config.yaml
encoder_activation: "relu"
encoder_stem: "single"
fusion: "prefix"
fusion_encoder_drop_path: 0.15
optimizer: "muon"
max_steps: 3500
lr_schedule: "cosine"
adamw_weight_decay_other_params: 0.01
Rows from block 2 of the fusion encoder of a small model that answers yes/no questions on an image's attributes, named by matrix and row number. Rows with one number belong to one neuron. Each number is 500 + 40 x the weight over its row's rms, rounded and kept within 0 to 999. All counts start at 0. Numbers have three digits each.
After each neuron's rows are labels from the 100 texts, of 14976, where the neuron reaches its largest size: "fires on" is the input token at the peak. Only what is clearly more common there than usual is listed. The data: histories of elementary cellular automata, time running down.
# gate: MLP gate (fusion_encoder.blocks.2.mlp.gate.weight, 1024x384), inputs 117-155
# fc1: MLP up (fusion_encoder.blocks.2.mlp.fc1.weight, 1024x384), inputs 117-155
# fc2: MLP down (fusion_encoder.blocks.2.mlp.fc2.weight, 384x1024, transposed), outputs 117-155

gate.422:546502426540490591537469544518441507492507493472579477466563518498480502440537494488560515504512493470428395543425472
fc1.422:467554483489509469526529484504632498426553491510447498552514405479515525501475522495489495557560503478436463509461511
fc2.422:518549470513508525521526500513582485468476481496457462495493420478531513513477530489526505576548489508514480566400479
fires on: "000 turns on"; "111 turns on"

gate.634:503494490491454549485505468556512444493509545496435533516492503535552489545479567517571553460540506511439501507455475
fc1.634:523434524534412540594470545476495466477487499546471511554545478465517489526470536497464521469447539498521537523498534
fc2.634:574459571502370553514417497428547464560507517466504465502522492481478561541453522485485557505455623530474542500525516
fires on: "101 turns on"; "010 turns on"

gate.622:505452532546506502439502471569496546406444453519539477453488523501558501572480536480498413438477431502541472440504493
fc1.622:511489452444488492457557531528524531494558519471606504475446567503508470495445478476545530480484511474470482549466460
fc2.622:488546487503558557505499481523477495507498438554553465514485493444477471537440436469556497500518556535525521525449487
fires on: "sparse start"

gate.269:519458432576473572451531510578569513459527598550532549466471571456483464512460427575539461534544545487475525592495488
fc1.269:513491493501499476491500535408440513532529545494439444487534449405556498454503508506463520458420491465486530573552427
fc2.269:559498506499467524438521468506504495517475562467504493520486525540497491484462464495488448517516553600469584507479464
fires on: "large cells"

gate.101:489427453522481483540526533503529498519505491456451462456533507471478468525520476520481467529461505429484521474534514
fc1.101:456535447534515457494547496516509566518503509497525448559491519531455513433553422493530557483476513518546468527596477
fc2.101:403545455468475519464573474566469538473549525513540490493534524525459528505443473522544519476537547593474452512583467
fires on: "000 turns on"; "001 turns on"

gate.715:487441511504561479534443470535548511452498484522450444533435471509539442568508484489463555477546521502513444501482482
fc1.715:539466539488473483486453516425501449449502504547515451448534524505535494525509514505452499515529463471440496552424474
fc2.715:543533524479479529464442515461486515471527511486449433477522538491554536512511513555453508454461513531446454505431455
fires on: "101 turns on"

gate.13:556541513524555524452452529537466517450484431467496533459475459518505596495488551518495428482513405456450505418446522
fc1.13:502510441450498574462413464485438442404503508467481503489476512486466438477563517413530506528472444539542475461487548
fc2.13:495455534493487459544500538471536515569524469466421506419512521521461486503495611508489533508529489481472563493534514
fires on: "sparse start"

gate.141:529497539488537539518563502433441501522541464451491483451486497492545555446504495513481462558468455469515429457417508
fc1.141:504443491526537546522520495431456494513529495424497500485496484479561554534529459518411456514503493427524424432412510
fc2.141:484459463523480499521522518496486409455509499444558574499452548434509514533509527509461542499538467435560412402496504
fires on: "sparse start"; "111 turns on"

gate.748:530465498461565487372502488531491539529527493469537502455480490470466518430529536495483473466541500561423470433470529
fc1.748:524462531491466634566472517459494450517552461511500419555537499545489543513485469480551493573389416518556530483520511
fc2.748:429497493501501588459474508526517511463509534560479482532523522503491530503519472497514526516478527448420462560454513
fires on: "111 turns on"

gate.356:428405514465471461544484547492497557469511487509471497486506574501457462437572495458492501509517525471486476531485459
fc1.356:476563507483489443483529477516535615536539428463496455462528462522526486442520470484406508513477519473567538406373513
fc2.356:543557459553451475533475434460486486496481400472511539459525422464457499470442498485472497498482475475538518499468518
fires on: "110 turns on"

gate.641:485507439514502488514487508464494470475496520476395452518469525500515474495484524513458519532484429548447506440435487
fc1.641:539523462527582482548514409578527460444466503495441476464513530477533484457546489501521433471465509553479458541511527
fc2.641:535412473488570537483529517487476455532517524518527479466483479480531459491507616544538501489458591562511501558466444
fires on: "100 turns on"; "011 turns on"

gate.521:473506496520492493544535523479514454477559515538489515569585497525477543554502520565444550480501510435445490404522556
fc1.521:427547538447464499519579595488505520486513562563491443522509538553522485533536470557489443469449448462560521397539539
fc2.521:516485540435526583456593572557461530413491500482522459463501528477384515535533486484473467530440466517498549412578541
fires on: "110 turns on"

gate.124:467537533513518560497493403447440466490460474493468493523508518489532517563557507518562406427436410481567551489532543
fc1.124:476510491552476477481427522481441536509522452434504453444494531494492478482530513496527536574504496524417529541491443
fc2.124:503519515566469524508480518502505489457440490536447469445516513567418521425522524465492536551571546529498504544463504
fires on: "large cells"

gate.348:480477569476428474469523452521451419462496480514422492470575500531528511503490508439493529481507528509432484492509487
fc1.348:540457540549472504555428513486505534484529424474508491482487506458448500557544511529419441544486531415413512480548471
fc2.348:538484525525442534542428559442504507455547397442467527489574435456474504553517503525446433546490532430475501499518541
fires on: "000 turns on"; "001 turns on"

gate.290:492485547517505536596414530452472482563468437459376445539521483450498546436491465448484593555459492496516504418515515
fc1.290:529517502499451459551481497478483505508561465477532452551470485523475501568540482449457463458519494492427516478522488
fc2.290:529487479498461475533447500500458468538539453480584510541507496501519448594529475479584449474501522459457539481496478
fires on: "sparse start"

gate.234:594479552493526474553441491489538553489487516546500497503478515421441507540481490482453546457574495527494497539498467
fc1.234:549498550479496510587454459505515503486457545545518451478462509444451529531480445482463494533581437548536433568448459
fc2.234:419483434534472552510569460517538416494466533516480513538519573456526523474450485450485475543509473501457497479467517
fires on: "sparse start"; "010 turns on"

gate.214:480523505540484461495512473496438491478476428421523421518460513500524474530484556449477424526468444437500465471464557
fc1.214:520483556510476538483482520438490539507532495524442481547530510456524472552467434565511476517486468506503494389435514
fc2.214:507458515598408501549506528514482472482530484453515534524523486493515464533467559505421516451491521433449466496528507
fires on: "sparse start"

gate.594:520491536492538522419451598522458489490490552497557497477548500478448500499485512563581452484503513543489457535498495
fc1.594:482463504465541558535484450438477428460479479486541578458410450517487463492581487500466455497589461455567459407483497
fc2.594:508447491475508547483419493455460512534440445538559561408457479431436447516530553550517502542524507545495471542562418
fires on: "000 turns on"

gate.393:524497583536467514505558464537559576500573492406478491518521506508570429489571547449503499505473499552465568473515542
fc1.393:524560561512529470458543491480563545505549446502498495437538518513484493422497474537460535492530493582433561442559590
fc2.393:576478520479501510529548531447536412426557502529474567588517538472400549483542500488470480460533551530453513451527474
fires on: "dense start"; "large cells"

gate.310:520551502522525527483522506478548434518527531474558466534468591491565521536466497587495479433468381475511505504458526
fc1.310:481547504540493554510513479432523487489520544447575462530522564513558538567497466565568505520544426515547507552494586
fc2.310:453471503493452536464504490537534531491489538482439559456497469462498444483433516524503537556582486537545542476454539
fires on: "large cells"; "dense start"

gate.113:540553470522490480492508502524548432490516475480446493486536523530449539552520527539513524504513494535470467430512471
fc1.113:492495491460459489542533472546511476456492481494445511445544523464457436456541468469511544481498445425608586501465471
fc2.113:507481568461439575572528426518521485486484471514470513492482548413479453488497474490509508492486443461573583523499473
fires on: "100 turns on"

gate.210:512464495481438469460460515492460520550402460533508418495490569521481531435479533493510478556510489502461439542515492
fc1.210:485517528469483482592542507587446634557516594529493427462511465563465479471494480533462495489468429497557548500507540
fc2.210:477516478524523525450421476459497459476458508487542510457561560440512550445515464511534429480512554573544518498517441
fires on: "001 turns on"; "000 turns on"

gate.59:509517509488491500414545475553541550463503532527482514485487478471590507504528517514468511535423503526560523484515609
fc1.59:532482527458542504444491476439470467483491477477560487496509471507463493485515523527451535497453454469590530557424460
fc2.59:453477482486534528464444515446522469464460534485574510536481538559400461498441457512489558539506501450566468545464494
fires on: "100 turns on"; "101 turns on"

gate.247:446433426561491589556511512480492506515526484454493577520538516509495519457515450522505494493557525464512495503450490
fc1.247:478546520549534460519480484527485500477483510549525481519538512512492534484466503454527586530538445498480535500515540
fc2.247:477522471517548521437555552506523508439506490484478506496546547473476527512503543529516516541517491514481505544496526
fires on: "101 turns on"; "111 turns on"; "010 turns on"

gate.690:509489543523480590474498555437492474452487523462517472536488525516593530577510512521486463553563443417465568508455539
fc1.690:518494519514533439507495510562511567455510505501516522454497487517436484468523493517474509522457526528521418509464527
fc2.690:569455468526478522503504563458494485466516518537486590511485476481507503509536454536474439502458507453507544535460598
fires on: "dense start"

gate.631:553457528511537484496550512479507421488501487469454487516500493463412458473490559474469501412505541419559558551513508
fc1.631:551558468524494516548562539429457555495491441542456494514517500471491432527411445452469506509524535469475506480475503
fc2.631:544528454522492482522599501457506480518445486513416501508498464467443426536426480527478524469486473497489535501498535
fires on: "100 turns on"; "111 turns on"

gate.637:525518475484491531498493588489541536491485511544500480457526455542486498540459535487548536450517494553428496497501542
fc1.637:511545487462462479525481503527454550459487511466487457483526426481447461485435491476488495546535488553519591446536506
fc2.637:451504494524498441475490460495513492496518464433531510555501509450438431459472525509495520536470477522609587480555524
fires on: "large cells"; "sparse start"

gate.528:485539407534471518504517506525430410518508527484441514517500495619525541586537529558488506545512492483523497514506486
fc1.528:525445509470483525472531493528492550461492521482543462528539490498483566459511519505514524481459519554503500520496520
fc2.528:485524537514558539528551532448547489509518515501587493498491507459512459475487511465524436437480480522419449476503472
fires on: "010 turns on"

gate.596:466505537518496454439485527499511500524521527507495530517548495517530566493433502526500497553502601528475492530522537
fc1.596:553549452507490475483511526500514467507507446547438524503482496511487564557465453534389455498507555527569408574497552
fc2.596:533521425445519461500491527510512487457469464542491508504531523535534484516502417497424512509503528461470519503481561
fires on: "000 turns on"

gate.418:492583452485490506451585504533469458492489502535460512499524584500539544501435472502522578469481560471500443496489503
fc1.418:561473467486512553528486494492496459502511494513526453492469475549445499497550601497481455591526498509536508531367459
fc2.418:492510500480521443515564426468536476543444558535531455464488449532478479544495515556466519544503485556541577562463426
fires on: "large cells"

gate.711:521539521508483495481468524457510463487471400557406450437507462577596510519480542558493454460503477536540462482482535
fc1.711:546524507496519529512494503532512503552521468495529517457557547537530529517521508471527511465472474457479490401547596
fc2.711:491450487520516527499520419509562515538532469442506544446603562541479525506435495475513523564447495501503538414491563
fires on: "sparse start"

gate.413:503485504506536459493486561483463462519456486522447438517510449506412541521514531539538532502511589464484463488497425
fc1.413:478474503488446485470488548457522496469492500581510491496480550480544459528501536471543485479443466420490523498491493
fc2.413:488415566509483472482511471457438466478500453505492423492471483518446516538559541522576504517460547507465486552521428
fires on: "101 turns on"; "100 turns on"

gate.654:552542567470548420490495504536479556512496392557467517480509500494445447457484509516500563547488496547499474548484498
fc1.654:538505534463457441516446550594441554489502453520500579465550484472440444497475507540532524501473468537544493495522518
fc2.654:490443512508501561508437581520485531468499506473485556466527552551511506494505470463543538489586588465470496458560501
fires on: "large cells"

gate.6:506483550521537501510538558474480422504466583459542455440558513501503515556502525494474475518421466478565484397461594
fc1.6:480450537548435486462495501472581516522490623466550540529553497503499528468514498461547484454580562446500497522554517
fc2.6:508461558538376494477535571476510510513471539458519505505555464518499540448538514457549504500551605472490515428536583
fires on: "000 turns on"; "100 turns on"

gate.568:519488482463535541555555492447541470409517401507506503484495518466490468484420506533556390507483405473512484501543520
fc1.568:432459438527476514380466550545466440508572520489618430553497427545555510506560497545461454516495501453506459441447476
fc2.568:505483438468504494516533503528533397551504528537510535527422501536527513513538498473503486477466439470481427466516497
fires on: "111 turns on"; "large cells"

gate.473:549504539518539482500520479481589501453540521455562459480444511528481490483441454512584601525483446554575411493506465
fc1.473:487531468499437546462463522529452538504455493503501515510576497496508476557534555476437428477554541436418595518512563
fc2.473:588527559542536498449440557460544490479524521433521516539550487483541497537454495525551493518487529495506530552493519
fires on: "sparse start"

gate.236:497532426502476527501500495511432575514445455515486489471576499462465506572519571522517472511399508547489486512514526
fc1.236:396440556474545512503517531482534448485498534431498483468420566479510536425505475493514513461531438578456549466512490
fc2.236:476472554440556523457455459533519483434466504431515494517463561482553543463442431454543549500481405573498509511522494
fires on: "100 turns on"; "large cells"; "001 turns on"

gate.46:508505432492498437530536569543529476474460534558499414554515491549500444461503580512538509474454496485535453504526586
fc1.46:557426497506507446513569458452469510482546530523486565461517560547414493530485551404550420538488539486552476480529515
fc2.46:526458507534482443530583497475498482510514549464467574497504527517476477566483540479506463510522492474594526490556551
fires on: "100 turns on"; "000 turns on"

gate.428:471457562478523474461476562574488542524516438566472404475456476559484530500548473553480586539504495508481438420455480
fc1.428:457554497489504505499559454489501456461491557480558526588477502535523444547446558510570458401439503538532494544556561
fc2.428:422533534488512530493541471500534555507504544497527508523528539555511443480551531531521476420474539569512526506515480
fires on: "111 turns on"; "110 turns on"

gate.679:441438461475514527523497569509490520532480510554463517497484493553541487486565499455544486539470520435490473456490459
fc1.679:468517533591545484518457472488561525510505546495507496547505528561488450554520427469562488527403567499508453506474485
fc2.679:553508493544541467524513514511488523506528515497609479528534522482444432515452461496574467527516606545499515480533519
fires on: "001 turns on"; "dense start"; "large cells"

gate.411:421513474502415504421438549413448527471472505488484475498514455531518543534513527526568501520440488482478439588518456
fc1.411:509515530518485521615530553425473483468549544509495501512581510391460462517430544450521537431497547463542485547556510
fc2.411:527493512490470517550534572418483569507460539508541548529463547441513455575416472544599534501478453486500531554501473
fires on: "large cells"

gate.324:491549518496498495495530504513525484544569517501505508562505497512490540467536512502528548438486388471464583456537565
fc1.324:526540469469525489467448495465458491559488517470439511539534544509500507528575527474468572489438428490480537487524498
fc2.324:454472453470503528481476520469441465491488497504519535508526448514564500500537531493520512455513519473494500497409492
fires on: "111 turns on"

gate.298:562480466493487456501494503539527524490489518524512462479485421543531426506551561491502489461482477502478471466587525
fc1.298:511453488508451467514525478495451505520442534504453549521551439570538501467490588466484508566518490489478466459528482
fc2.298:440485464510501521482514503502466531478525498509444517530571526490454437494449525433513443462461520579523529488518556
fires on: "001 turns on"; "000 turns on"; "large cells"

gate.245:516395498459475504549512482487521576494517541503472464523524526429477456506463545537431500474602516465456488482549532
fc1.245:493437525527390504478565532534468547524485539488467524509506556529477385559510519548501552548534506492517499505466530
fc2.245:438497495477501483521528476561455491487517463496429528499506461592479439487543523510476497489456433514558509529575488
fires on: "011 turns on"

gate.65:501490508561545540484483505579512591535438480486476469462468576443496563477542522419544475527553480534496457409590538
fc1.65:529474432510439485529507456530486455548505521565492511504509504509498496549495492526469574523460514556504516551432505
fc2.65:537509448537497495455487472504496547490472504567443481514514455490500503472508517551426506501450428527497492470485537
fires on: "000 turns on"; "010 turns on"

gate.630:472484488472516468431488529530535468531511562466536490481476455557591500406542488492468499508496568493529452437523573
fc1.630:550460539481498485458522564584391504419489494513492511476479444499488471494492490511533531525531459540507528445475505
fc2.630:516440496521493485446532544624432517440507530508484512509461456468488439535497502573443539497515500510519466559452559
fires on: "000 turns on"; "100 turns on"

gate.659:425376509517448429455544500473580560423522441528419494570516545452491439561498549496468548497507461500510517533489546
fc1.659:499503541471452498541507495557424609432567520495475467514445512522429480510403470487477450527523530480473520484447526
fc2.659:547453541481426477503565502497469431563507561524534525571432512431496451493395553547486477520538539504474482437476480
fires on: "101 turns on"

gate.292:525516525467495547483495514521478526489415506535452442493529447480384391584518485519522512479482495477452559496527542
fc1.292:454477490504501463535497483444544491566578491476534575489472531464624576458496505485516555540535541560516415510422472
fc2.292:536557429458502539529519466451528458526480454535510494455489447496509517487579433518562453528480438510576442474405461
fires on: "sparse start"

gate.485:421459474496534484486531548521446494566431541495478579490488431532517456460548518445497524523519506502459528501508531
fc1.485:431477508498478513510506536509448509546533408516485479503495526509524583493485545503502477424475499443528562395551489
fc2.485:542475427582537515480506523487493526468549466482474502501545544509464504527487543488489508518512483478499517465452486
fires on: "sparse start"

gate.151:464463516516531595470455564503348464494407448524491504562456465522473498522576511431502500515472497471468438386464601
fc1.151:576558539581455570450452422495483585524508497483513528459551490497513515466478526536525414541582468538487490536511492
fc2.151:496468567528509546519532490495438523505515440422445588461514524467441533519532540538432468477502482513431515487458515
fires on: "110 turns on"; "111 turns on"

gate.366:492502500501559447513520421396504486493472571539495513514483476446441465545464479534465491458512442458473544482480513
fc1.366:492504480447486477488433455525396480510529493469508518377518543500471521507489544489467456506532572478539461525521488
fc2.366:490431522474461515499448439498438557567539491385509525461514512530467508485509478466467487542562562474475540457465447
fires on: "sparse start"

gate.112:492499519550547373585527445526483386519458497508481513507522493420528578511438560418519506497512452466503477516464543
fc1.112:477451499403478517503464504420507494526504529519505501480529432547485487534498527502523479482559474553478444518462491
fc2.112:433500473488468472528398488517488478584495520473473514527492520488460495562454487481542472456505511565489429505585542
fires on: "011 turns on"

gate.182:484517524417460488523487530552523499434490545471499450518530528534452507544563508471469531515538564528547457468460561
fc1.182:480471502568548492458544470437526476546479531447580475457552485519591443440532481555567478462451444471471534459540492
fc2.182:503548528545509497508544507458512551505437477457545426433537447509489462548502501534515410483469481572494551497495488
fires on: "sparse start"

gate.480:502424499540489472516485505517470533545534555502472448496545534541467498470467497484445490513509596588478416547476536
fc1.480:496533530479526471502529543566503515517523557534467450507511519470476497538398456449552459479446469483497514530553484
fc2.480:548481568501511543562515523491499514545517482490493459516492482406485538513435440453453420469484471477497465512441481
fires on: "000 turns on"

gate.171:420467476464440578445426572484490572459442483451555466437547519578553439509529542513533450460555457481485439558512545
fc1.171:441483446491557478459492583472495555481458397548470505500512484462551521546528511505426486460460506488447493522459490
fc2.171:526510462444532461489492499497555448471479477511555506516460435536463521442488489528510464480489443556522498441441403
fires on: "000 turns on"; "110 turns on"

gate.624:508515435484471493466511558465482538468487494524477491492518482523516567505512486512434473491472526461588516531459539
fc1.624:451490506522504510492447496509500409511445533478517531522532498506518460524509528474526480490540523536457468477527462
fc2.624:512489533429579498471397530472501528568529510500524492516545503527508504482562532491507455424485561534501480541533482
fires on: "010 turns on"; "large cells"

gate.759:536437479540537500444465519507506435487502512491484509548500442568540530426516510461475489486434482498553485451597523
fc1.759:485561448463499510509516502569454476423539503510503511505509520451497416452493519557555484596547520481509496465505479
fc2.759:470500474456444420556500465468510479529451515524496453454488503461442472483511539573437530540451579530437556494581407
fires on: "001 turns on"

gate.508:503531469498544590493510440524376450486506498448475537539482485482507558434456499457445552499462511536448538487561498
fc1.508:494535502520560625480546510458486566487471466450503526526474514552465442429427441520468509455538464515510546526509501
fc2.508:493461504567582587514560521496483484444542465451550532469549546483484482498464508495506457473489501512519458512544545
fires on: "110 turns on"; "111 turns on"

gate.180:460481537512592498451502563535456474438453509499486479603559459570561492547534526542482444517502478501566573478477526
fc1.180:500555527498571497513473576495471474457521489498416483574559451512567480516479472506480478491567481507586587488495525
fc2.180:503403539529495489521495478483549481529505504432501563517520455537520528459490538541492501505446476527459517502529484
fires on: "111 turns on"; "110 turns on"

gate.168:383480501518549461543487453543462496498482540515486552450430500527500461489566449581555427562573537545529453421503517
fc1.168:491504525547506558602509459494489505547451495420430448505485490509532510557543477458567539466475495509536517521460481
fc2.168:469543491554471535479519509494492515558487480411537497560487562495536476554518567477564514491454529469523576579513512
fires on: "001 turns on"; "100 turns on"